Weights of a small image classifier.
Model: 2.4M parameters, 64-pixel images.
Training: muon at rate 0.0025, 11200 steps, batches of 384, held-out accuracy 99%.
Data: trained on simulated grey scan slices of phantoms with and without marks, 245000 training examples, 17.6 epochs.
Rows from block 5 of a small image classifier, named by matrix and row number. Rows with one number belong to one channel. Each number is 128 + 24 x the weight over its row's rms, rounded and kept within 0 to 255. All counts start at 0. Numbers have three digits each. After the name is the row's rms in percent of the matrix's.
After each channel's rows are labels from the 100 images, of 14848, where the channel reaches its highest value: "top examples" is what is common among them; "colour at peak" is the nearest of a few named colours to the mean colour under the peak. Only what is clearly more common there than usual is listed. The data: simulated grey scan slices of phantoms with and without marks.
# convs0: expand 3x3 conv (model.blocks.5.convs.0.weight, 480x80x3x3, each kernel summed), inputs 0-79
# convs1: project pointwise conv (model.blocks.5.convs.1.weight, 80x480x1x1, transposed), outputs 0-79

convs0.465 081:150102128134077150157102157170129070124114187153107096124130079173085127146132123111112122108108133094120118143100096097144133117133133133132110132169136127141136092120148099094093092135170143121086134106131131147119112090145136135137123112
convs1.465 087:108159147147146111116124128092160149123098101128121128107175179128128131168030112137157168137128132138131134170201108128115128115091140109128128100180128128128128128129161165128159128128128128128118121148138128128158128146128128128144150122
top examples: several spots; limb
colour at peak: grey

convs0.440 084:125128130132091152131126118108142103076118138129129127147129125100132156124049109093111168123121146136157135158163102148163150138117092140115144086153138120093137117169098098121109141103139189142170127124115104124102131161141156120127129087
convs1.440 113:129119152161105128105150128128090097153079128113084147125122144128128078136120128150128121083089128149138113128121119103091111128128128128128061119128183130146130152144141131097128104097145109123128153071171136136174097106165154128150145106
top examples: bright spot
colour at peak: grey

convs0.150 113:114121147152129101099126118086123159093081159125134142142140147132100133123125102134135106151117122149116093136130144105135127129070096168167122096098111162135106158144156082125149100118098143130097124135126070092146146138087142162122087149
convs1.150 108:097128100128134117133065128146128150143128121097149128157103126137090097104161134128171167147130149128154128133121128138106128128171164151130128167092071090120128128156176128084087123128151079128123139128128166128108139132179131144150128136
top examples: side: left half; several spots
colour at peak: grey

convs0.373 087:122133148121143130102127134156115113101084133143157162134120118118140140125165113132145123115137121148120150161087078118166083103097139142091099196104145129101095152162117164112126145141126147128075157110103084093133109106156115149126142111
convs1.373 111:145171151141109117183146128172183130111128141114095125157128128128135174170128107128128128121128128128166103142134149128132128128105157128080095077113150109115151128140126128128085133148170140105107128151163078128128128125128092120168106079
top examples: several spots; dark spot
colour at peak: grey

convs0.375 109:154135137105099108129139149108124122113124116100070162145137119147136159178133122114123142087141173113144115160125144113133109208139144118169151145108109108140122119136111127102110101128105144093141192134082132139118129156160127143140107164
convs1.375 145:128126128154128128128136092091179128084133158149132147128119087117172147163128158106127122142066128138125128131128142117138101152117150128161128105159128151126166094128103159154128135128153159119152128113145174150161137151147061128160148087
top examples: dark spot; chest; side: left half
colour at peak: black

convs0.258 091:161179104133112116116143123152148150109145092154137129118146126154123127143116121079114132160142144155105133169090124099140143111112110089141147100092150145083106136085119125103135151151149140100086143161168091103109127136094118158142159171
convs1.258 106:128128128156128118150128086145133128171128077128128128156091149111128167131099193140128092093128080128144121144158128123128128128150124204118128123128138178128131128154109128174096128166128109135107128096128148128185164128128133106126111128
top examples: ring; several spots
colour at peak: grey

convs0.319 068:124138163139109156132176070156061084127137078126132131149152163109100097151142141127130125110103160152134156124128128137128113121095130150152166166137118155145115142157146122132123131147132116074113099143100174143178139134120122119133139115
convs1.319 101:128157150161182161100090136126109096179135159128108125128128123128142122128116128107169114116128128156128121167141090188116140098101102144158134133129148095114121128128135145130073162110128153158085149110079107128124128086139115128172124137
top examples: bright spot
colour at peak: grey; white

convs0.452 086:126157141123128123174152150127135090133167104113097112160121175107142161098121141126163123109112131127165117123108140129088157159086156156124107152111132137136178174097128141103108116127136113083166182140100140118135121118104144143155158156
convs1.452 089:144112125167139160107130131118116110126096128146161128070128093128131128153182128128130140128128112128116104139098170099166128126128092116164128099128128140147134085153128150154109160167128128167140075103124130149128128120128103145184193152
top examples: low contrast; chest; dark spot
colour at peak: grey

convs0.462 087:124157129124095131114090124137165112129105164115149133124171130093143131111103110141137114121134103133149120097113128159129106106120107110127071164096139131146126144125113140126128184130109105134181162118163075143126121135075146143135100058
convs1.462 085:128143153145142161128145113176077081148086128160128128176128125128125128109128102128128087128102124128128075159106165128128182138128128135107135141137179076106128128147148116075128128190128128128108096128134128128139121128180128128128128146
top examples: ring
colour at peak: grey

convs0.282 085:130133131103097133177076150144127102112124129091065138158115153185153097114131120127130130165131125118071158157123109138127120148140139095095133110094141104132109168127155120112055146151116137148116106126094141137118135140152119112130124138
convs1.282 102:101133128135195089128128079091102143107128128117182140111112108128108128128165077128149126113126133119128110128107128109128141128114187178147134153125106116128155152128061128128128128063128128128128154116128128126142180128164128128141151128
top examples: belly; low contrast
colour at peak: grey

convs0.337 072:157134128121110100156114139131150079113127122169148179169120140116123133152131167178120095129093111156142133115139131145127149131161152161099152160122103115117149121131103093123134058118102104104143150126141130164123139191113129093146123118
convs1.337 092:137120130128137160098146139109152162192173102128144150167128107173104167167160116128136110133132128112079110160106101128109128128070118140143155124159121091133128114094145180128163112128128128121107128128133128128128156114128095159115128177
top examples: side: left half; dark spot
colour at peak: grey

convs0.475 105:124106116123169106153118092130107095118104106114122124113181104120137135092131112114134114158118108160153153109120137143120113114136161107141088094177157127162138099143109121139162131149159136123153118146182081142090136111150128106140102061
convs1.475 087:128128147167086110128140128128175128090128107171140128126105128175123096138105160122120169128128107128133113118128124128133156127128132128173130096071128117128102128096089074084097113114162128159128158086128128168128082109136124112103143094
top examples: side: left half; belly; crack in bone; finding: dark spot
colour at peak: grey

convs0.443 081:128119116143118150133126133160125097116138173143122067103161155105145115110102099132084134136162101095116113155143120148105116104124157110121112097098179147102135139104093110146110180181120173125127123160142115173132136110100124151106113121
convs1.443 103:089172128128096143128117134128163133128128128128143128178100109074145117176117128128154125127084174107126101128169128128128146128128128104142142109175092115128102128162120128128128152102128128117120128079174148066128170128144128102158135171
top examples: bright spot
colour at peak: grey

convs0.345 117:135131095114083136149139084148116120117115098107148162129151114116132098111132132061143127108129106107164110165125085178111112119092122131088119126115151112092138127132120093118163118121091116170088148115096135105113167093107125147133094121
convs1.345 085:151130128158128124143128089129122119035128081110146119121094128135147128106128114160128126088128155100152133128119128130182140156146128117128171180128102154109128152120128158104130130115170128082121128149155109128109128186143106128128096128
top examples: limb; noisy
colour at peak: grey

convs0.104 076:098130097120114068138146119083100068148130146079165122144149129076137130151132125102145139119131103130118160125135135089124108093128173144134133150139139169115147123105076156119116108153144149104131157138106125100105111148124164155143138097
convs1.104 115:154085128144086128108121128174087104128132134147128172128116140153169076157092172124093159128124128160128128128128128128141170128128144132128128161128157110070126124128128128135146166090148162103089128111128128142128147109157122069104121157
top examples: bright spot; belly
colour at peak: grey; white

convs0.30 105:128134135167133165165130141125168163130137154102167087134123124157125136139135112133139142149121136176152096102119168098149132117062154119127108091113136135091178168148118093149139091156165123154132118120140086142108140128118160142129141106
convs1.30 107:143092156128085134080105182104128144131097077119083108141128133128094137091071088147152123098119140123116138171158128128097138128129128128128124105171107125128102087088128115128128128149103128133165121128128139087091094123128159139110142134
top examples: limb; ring
colour at peak: grey

convs0.105 070:120099115118128115151159157139096130102140109095172121137134123130160174147141163176111089123109152166127147150133117130139155096138166112125111117096152092082140165100117159149108101123104162128134121142113087144091146101116154111173120104
convs1.105 089:128116171134123128101110090108128109128119128143100140188128128091038185107131142125130081128117128128132129127128156083098096128128087126145135150152128121115128096128123122150145128128092128106128088117171128083128157145129165128118144128
top examples: limb; low contrast; ring
colour at peak: grey

convs0.427 107:088136114143133114121163129133126105090141173130122136148149133093105126152089123127084124100103110100111114115091149142132145143130137115124104152143152165162138112139174157092116136090145161166114085101129139132180101144106184138153123158
convs1.427 096:128135150141148153138100151129119128142163099128128128152111131128142122150128128097114097123094088128144128128163053128109179128138106143128186128157128105091125112107128120118128128055128128097089161137129133104107142097128100128150114188
top examples: bright spot; limb
colour at peak: white

convs0.256 106:121115130116117130158143118138103074138116069141111112137135104097139090129112103123153129119063107112177140169106158139119112128134125098100102133120146087121117138131110084113107095108125090135125130160118145091128151144063092126105135113
convs1.256 114:108174153128128072189149143135128138148163157111155128143126118109091105112128128182137100128085161122128103107107168121128107113147094117115128128094128131153115154132098149103056120142145121125167142128154165134138134128128128161136128160
top examples: limb; noisy
colour at peak: grey

convs0.4 081:125110120097131163149125097108107160140092166092171140100127142124132125121132151146147146124132155138155162125129132160114128135091143103135103085104142119168166128111173106114133132112139090118156083181097124143126169146074158138148123151
convs1.4 095:128111128116138149146139128119112103141138112150128159128066156128128085128135109120099092128128067147128140173079128114154118138128128147170140089120128138098128122128128168157138123104128144128128125156128144122176128080107117115090168200
top examples: belly; side: right half; crack in bone
colour at peak: grey

convs0.139 087:133168089150110109161129087136083102128149131133112163136146162096116123139108171119128120124171088144089151115127138116103136084178139117129078097165142139094118118150145126123161107136116094123128126161148132096144150085111120144151154144
convs1.139 080:128128119148091114128092172124117168128131130110128128128135087124128128131076133164133106093121128128100126153190128128166135119126129128196128128178145128108128128072090088141136161114087157128128121128160149096091124131125136157166128137
top examples: side: right half; ring
colour at peak: grey

convs0.205 091:152125092121082118124140102092079126156163155091115120142124131142136115077158122106151128139171142143162162157147129090147150120143164127126123147126117128092143114120119136123138164117138146114129082092094112093107115148146101124156164070
convs1.205 097:096128107140128124128162084128128142089098140128150128120128171143128128100118115141170097128128128128128147079128128094122075144105110087168128128132148155159101108163074131178117133128128128128123099128128094176169125128128174175128150124
top examples: dark spot
colour at peak: grey

convs0.371 112:139137106137107126144132136115152129113128084122168140134166120124158131166109136151100098091043159093140141128121131116116113152095106146130122065124141129124118136075125158094145162139114120139127102114154116119138161083104121153156105105
convs1.371 083:096128137145154139134156215137150128116185143151151128174128128086133130128098146130100111151142128089143109128128159128120128128128099089159128152155193144128146093158128116156128131104115138175142128128136175150133128128094128128128110133
top examples: low contrast; chest
colour at peak: grey

convs0.344 085:139112187144116148125171147129147132117150149136131120090094075141137128146141144106192139126136131117062153161140132119129148138186141127135128156153145112155135119103081111135128133117168097127115140114117146126146147117141175135163172131
convs1.344 085:094128073113114104128084116128082148118128164128128053128098128128128128128119128119121121067125128096179128107100128168088132099128128128128128123095106128139128128130113148128110128128128128128154084117152183148128181150153128128113086128
top examples: limb; low contrast
colour at peak: grey

convs0.214 122:146157102139135148136161163123131054140153105119121110185177150108142119159148139091145117121128161140167089142149141103165124133113087120141113131141133156158133122150140177113109087108147141117113147112116157103090155133129099130113116115
convs1.214 102:128076128128115128145128117145160094121128103128128090122149118136124123128129164128101128123095128178128163104168107109128128151172081127082147128164104128086128128128133108084159128106143128198147127141106128167156094128135182105128128122
top examples: belly; side: left half; crack in bone
colour at peak: grey

convs0.311 073:110117107129143137123137134094110142121105141157152061123149158095134114107103115138114100133146142106156167177128119144132166088105114140136115135108113129150134095085115119127137118157109167148100119105125120148133150178075070137090109150
convs1.311 120:128113128101128150128135117154159108119128135161095184105140128126109128092120119128155163135151128128134068113123159079089061121091128136062128102128142135128115120128117128109165107135123107100128110108131143135156143140103120188115128170
top examples: side: right half; belly; crack in bone
colour at peak: grey

convs0.479 103:106134122178135109127136084121172151095121168155134127118070165112113160136098126074153156094123149122130141112178132129156131125116122146076130112134128132124156136155148160165138137128097133164117144137116144102172099114080123132119130129
convs1.479 107:137170141128162128128079159128087152128130128116093128151147147128128161120127128131111128121102135128128128157080133147125112090128144100119170139128092117128128128128148120128128148159128128092128169128128142127060128102162199128201128162
top examples: ring
colour at peak: grey

convs0.460 105:134127110152140121138151133116115171133111151139166161118135121120155147099137092120114134120119155113084114126099144096107080097101129148168144147140116113180119132070139125093144162155132129081144117167106178107165136120148147135102145162
convs1.460 090:119177128142128128176099102128128132128084110131086103116128128128070124076153142164122138113131128128128149093148176139138128128157089126128128128079076148128103132128134138079128105100109128128128192128139173137076128128125128124128128128
top examples: side: right half; crack in bone; chest
colour at peak: grey

convs0.310 091:154091138099113117153082129131146080104113136128131104109155122099137140148140115144100087083149125104157130126131076138140113149155081191100126106137109109097102133134105102124144114118142107103148130093088142144116120076158153100142134133
convs1.310 110:128128128139147128128086133086097122124128165126128145172123047128143128157113151128120107128094161120140167145121160136128114184168120128121109109132128137128119133158157144128139136128124153089127141186139097167128128182146081102128150141
top examples: dark spot; side: left half; belly
colour at peak: grey

convs0.31 079:126177141084151140150148137154070124135149130146125127115157139137089100147180095146109131122156102138141105103144107101102094109169128144120138131139076084100105113162128117102111124123148145141111120153127146125146131119106172096075106134
convs1.31 125:100143106125092147125173104128166112125113137142123128112128116128155140160115128101166086130083143109112116139129191109133085127095128157121114093175152123135125128110128114142128155132146128150128119191145128174140128196133128084128148126
top examples: dark spot
colour at peak: grey

convs0.377 108:164133079136149093124129141104125120088093130133134134156120119160138119155146108115107092111150152143102145099157108083145084173087181152107137083150129109109144129092142130156146135139100138092112154097121160132131114125159148113103142157
convs1.377 084:071128114143128128151137156139116153128128128128143108116090123113085128128098128128114136161128145154146192128061125158144129128178145128149128167144128142152164128139171128088120128121099093147118140193128144140098119128165108110137128167
top examples: side: right half; ring; belly
colour at peak: grey

convs0.433 084:114106172106104143148119102135165107118104107157126126119126131145109107170130140091152086090114115147101171130070129130130114107119161109127128123164135152147129113148149162089086118124112099050152123144126158121144113088118142144141142133
convs1.433 081:128133088163128150071085128128137128128128157162136143128128129163128081119106106105128146133128103128113128207144093145128128141060153138128128113128121112123133128158175142159145157128128165118124132068109078128128103098128132119128128128
top examples: bright spot; chest
colour at peak: grey

convs0.338 088:081145098121098140139127153180141091157109133122148162091142157131142149112122160123162095164127143122146139128128185157153113110124114122107090108128100129174131140166086142117114137133096115132150088141168136126135152127082158113160113134
convs1.338 103:144142145128134149128067128128161142128121128137129146178170089128129203136128098128150117107128137123128095106128128101132128120130145155090163128125128145122128120128144100137139123118177128119082118121152054086128112084088128156123148149
top examples: belly; low contrast; side: left half; dark spot
colour at peak: grey

convs0.169 112:151152145128098115098119154113102109142115130107099131112122142107134124120117151090133055120146175102142096157167130152142141102122121106112150095156165106123118096125070175126101133114084118109118117131115129127125130171121166102129099086
convs1.169 093:128149096128128152147137060104074133153149114107149126126133154155090113128128191115128152107096128158128174106128110099120122128160107128112110172117087135110116151128129135128128153128128128162143159174179130160122098144128131127165163124
top examples: belly; several spots
colour at peak: grey

convs0.163 103:124133123161170184145182111115132137123110102133130114110131125172138139128148147156135130104150134112129164137156160153071175102163138135133100090090124122089115136144123091119159146093099120098136069122135130146122098139135102138141124150
convs1.163 077:090140128153092113128095128150128153118092145128173095154152168128128135109110108155128128128135160111162150126106119121177100126177128101142128128104115120119143128128176106082084104123153112114149159148121153098119175128114166187128128128
top examples: side: right half; belly; crack in bone
colour at peak: white

convs0.38 079:128142188141102085152122120153141130112136127106114137135109143060147041135129167126141142152127138114128135136121095122134135076152118146145137143132130125139140155109116117128152106136114151115131121131147181132142153140081109138111082077
convs1.38 111:128116128145128137111128123081054088145129128102126111074077135135094128135166137128110127113090157146116128147116146090154086128128113161199141138115128167149096128128128184128132128150128128128128128111128105116133129108132109106128090164
top examples: belly; dark spot; crack in bone
colour at peak: grey

convs0.429 088:131134129118104109189144112162103178121145168130132148179126117111145141136149088101143153087138107100138103111123106118148102158131182138073142154146127125134165093120118139127119099147140155138098123131121169122106108166089092121126133133
convs1.429 113:157130111128162198121128118106102131128104128128119128099126128172121128171162147107139155141132101077128152182128140117156128128128138128156147133112128140120125128156128178114136139082128099079159194128128081160128128130163128128128154128
top examples: dark spot
colour at peak: grey

convs0.29 112:118101129131136114140138137201145155109107168096170142140169125138131103100122101156104123147106142124138120115092142094103174129154142070118111117144119164106128128137120131128125167115071140122144119140120097111113109173091082147134123144
convs1.29 069:113110116098169128187161128128115137128147128128138086128128154057106114110097128128101128128077126099128128101127128128128158130168101106202102107128128133168128128128142112112188129128154128128123108128128116179166128128137133128090132128
top examples: low contrast; belly; noisy
colour at peak: grey

convs0.425 071:103124134069136107097139155133125090130109160118102123104106129110145163138117096152116135121083115160111116122142134140154168085121128097132110118151113147121127083090096099130111162132155149110113103105154109127070161171134124084154113111
convs1.425 098:142160086217128167118101128131073116142140102142083128128128128146128118160087147128128128128131112144128099121116141116083142128146119128128171126128128128128114128128128202181102159128129182149143121128128103156152128128142128114128149128
top examples: side: left half; ring
colour at peak: grey

convs0.130 101:084134146166145123144146121148135100120096123127108136138150149100112113168114189146134123112128143119159093121107118131129154145190134131115102165082114186154108129135100105064076102152125135136122157109140107116143120108119131136108132103
convs1.130 131:088128131075116150143128128138133119128109125128141097149099098109114128128085133132098128128100110128128153080128128103110153169128083128113085119189128161141128163183149133128136128144088125162147120128137129165158147118133172081152163124
top examples: side: left half; crack in bone; belly
colour at peak: grey; white

convs0.468 117:125133120126119111128143103103090119155116150112096147119138156175134147110130131103152109097128134139097139150132169102137108090113142123180142088165140087177151156115137154137136171107157162071112143121139131146151128135112176132117086153
convs1.468 111:135089133092102128159111135121174152153109105151128169106137128128128148121129133179118128180128146128132124148162120147128128134175143205091128165111111146138118116141082144111101109128136128155128128128128154155145157096183128082128128128
top examples: several spots
colour at peak: grey

convs0.20 072:151137096128106110134167095103138150147096125132162119118134110100150095145134139145107168127105117114110117102096099059094107120123177113116093136144126099167150136142127152154133141125132126085151160072138149171122125126145181119112122125
convs1.20 096:108115127128142200107145101106128128128171137119129183117128091128132140126089128128128130135111146133149137147128128121185128128131128128155075128158182133128124080164095158148154128128170143119131167153103128143179144128147084126128139154
top examples: dark spot
colour at peak: grey

convs0.277 091:116161114170155134112132112123146095130101169129116104117120106123116088073125118098120124154121172104132126124100125136126113163119101112142118102149118130107190063107086096133107110093101113148126096121111143105093099145147105093126152138
convs1.277 085:128157140128128118167121079128103105145128114128117156145128128121096089128109116134179158128162115128128132169140128095128125157128114166128128081128093121097128154128128058128119112136118128148167128126158154092128154163128191183102128128
top examples: side: right half; crack in bone; belly
colour at peak: grey

convs0.222 111:077094103143131108105091153088154136122101112112100149106181122106137116155125099136162132058149138105162146121129137115102116125123128106088126188114130140122138118116137133115139138100108157121130115158146173183128122137123131118153085113
convs1.222 087:114109128128107138133138157152128077143128096137163097128074100061089103061113123128126097148135128120142129128099106128128152120128100128103128140172146107149144110128151128128181135088130117151128159112128128118128087128153147092170155128
top examples: bright spot; belly
colour at peak: grey

convs0.201 078:154129129148165137135142126110075090160150117158078112080106161159120145145116128098119150109182128099128158131131114119126128151160100164132128148096099166164134117143157122122125147162148144157172106110152128151143134138166168142138139146
convs1.201 112:079135128128128140119099133151098147213178155156142110114128119123129097128128144128123099132128111130093145155128142128111156087134128105169128094181160119072167146168128141128128162139128128139128128117138128128153128072145114157128120133
top examples: bright spot
colour at peak: grey

convs0.409 091:125128113159115125120141126145139123148144076091154128097155151124136153158111152122094124125158148162128082137100156154132114140150115159119123076104121149157116144132097123157050107127140109141151126101188142121121149169137171114113142120
convs1.409 111:167133167147156149149041162140128160108128106130100128154165170161138164100128100109128128155119161135115128136155128153134138131107132114141128128128128139128128101057116099128149126128128128140091146111054128128128128128128103128128136095
top examples: several spots; limb
colour at peak: grey

convs0.132 061:100132148160128138140118113160077087107102148124123100150129132121155144122092121089132128124174119096090139114098163108142144129152112166050104121132126165109141158137116108127108152105143148111132093145110102117098111147185155136127136121
convs1.132 087:184108111103148128087127141128109128180076128128169097128128074128083156128162129128176128128127154164098128128132150128128144130128147128160128125128128101111124128128128118136084128128162152110066144158115081145128136128139092174111128132
top examples: ring; chest
colour at peak: grey

convs0.140 086:082134117106116141110128167095115115110096131118164137111150192154071105154146101118144116080094151152128141108113088133138126129128131149129135148157118116152136134146175150107124149106138119151126106099090117124119133117115149107069076118
convs1.140 128:128137111124150128114124113078128109080114173160100128153157121135135150128128171122128103144128156098142171161131150091141128188128108138094096128128136161127109128170127128128158128177097147094157121153172128128128128167128167111164147139
top examples: dark spot
colour at peak: grey

convs0.24 101:097120101149149127158117137154118104119111099125159131152123154129112153096130117153113086143144148153118150127150136137191070104102124145152099186074105144126109165132127155150140104176112129154171139149094115105133134137148145120129138102
convs1.24 106:087123128096128140119128128141100128128128150112172128128091182083177109111128144118102101152128126128128101143130105156111170124128087109130132134128119117110161157128128189128128155130111128128105128093128169128075160128100113156140134197
top examples: belly; dark spot
colour at peak: grey

convs0.2 109:116138102143115100140124085162109125151085152155154149118129127110141114118132127168161134137128145102103109137131143109194146124115148145128123113073141126091151123108142130184108131161162126087097083149144159139178101121121138140144091108
convs1.2 115:128096135124165113146079118128121148182128144139142105147091160128100138128131128128128093121128129111166107128208108149148107118066106140111143132119128111168142129133128167170081125128128118111136128122125086087128104128106137141117097086
top examples: several spots
colour at peak: grey

convs0.126 077:131125093130146152153155080132134089121111115119165148107131117122124118126151199136154108102135115120142121144111130121101135130164136142111090107094120143128109123140105071147173139139178151118161178090100133130106118101081093133104126123
convs1.126 104:088090132128105168128137149108152128110100128138151130171157113136163145174137104129102124134130122131079088128165128128083121170128129111137149128148160128138155109062128158119151090157128175151128133112131128106195128128104128115128109128
top examples: belly; crack in bone
colour at peak: grey

convs0.60 085:131087115148159163120137091105127109124092120092138092145109169148158113135105142163106110100108137155100159101140136121104106107177126090161102124187161090133158159126118142130082140135148145099156104129110151128154153132118146138105126133
convs1.60 095:110135128128112144120087145110128147128133140146124185071128139141121128128127084128114128150128128137138128198185128128125128137118126132161147150148128064114109117136128123128158126124131152128115128096140128085127128116128089188177106191
top examples: side: right half; several spots; limb
colour at peak: grey

convs0.243 081:136128121124114139132142098192135140082154143114148151106138141082161124141096134095131127099144161146121154111163138146140133134102154134116132116118124125117134171144155119146144098091109170141159088185120112173113135104143115139093117069
convs1.243 064:090128138128128158073128128105128107157140130116128128128170069153130147128153128147128120128128128103114167128162138128133128207128071128128128128128155156192128128128117126128157114128138133114127176150081128117128123128168082119100162139
top examples: dark spot
colour at peak: grey

convs0.379 131:130150149092155143110143139088102116085096117118099126143166116114128117120161137160119130115085159150122125132134123089073146120179123118146083091113112128154119075095135116114144160150136143068152100131129128126157098144117101114127107113
convs1.379 108:128114125117128131129182124125100166109140142128135104128128128126128128089128128141118130124128071092178128152136124149104155113128134120133128204148121115128128172128062128119117154128105090159141175122128128142094183128168103137128094101
top examples: ring; side: left half
colour at peak: grey

convs0.299 094:095091122118107152099125146123113139143122132076121107125148132112131114111114121095158157111145124134119127187146129090139171115161130124134080138133131167117121172124087102135132136141104127114106065077146127123102129076153152146175139129
convs1.299 096:155122137128117135128128128188150145154133169156128142177104112128160128128128123128090128125128112128159128128136159128128128128128136128157152128110128063185124102128128143175090128139138165128102185087123128135137088128135122074095080142
top examples: several spots; crack in bone
colour at peak: grey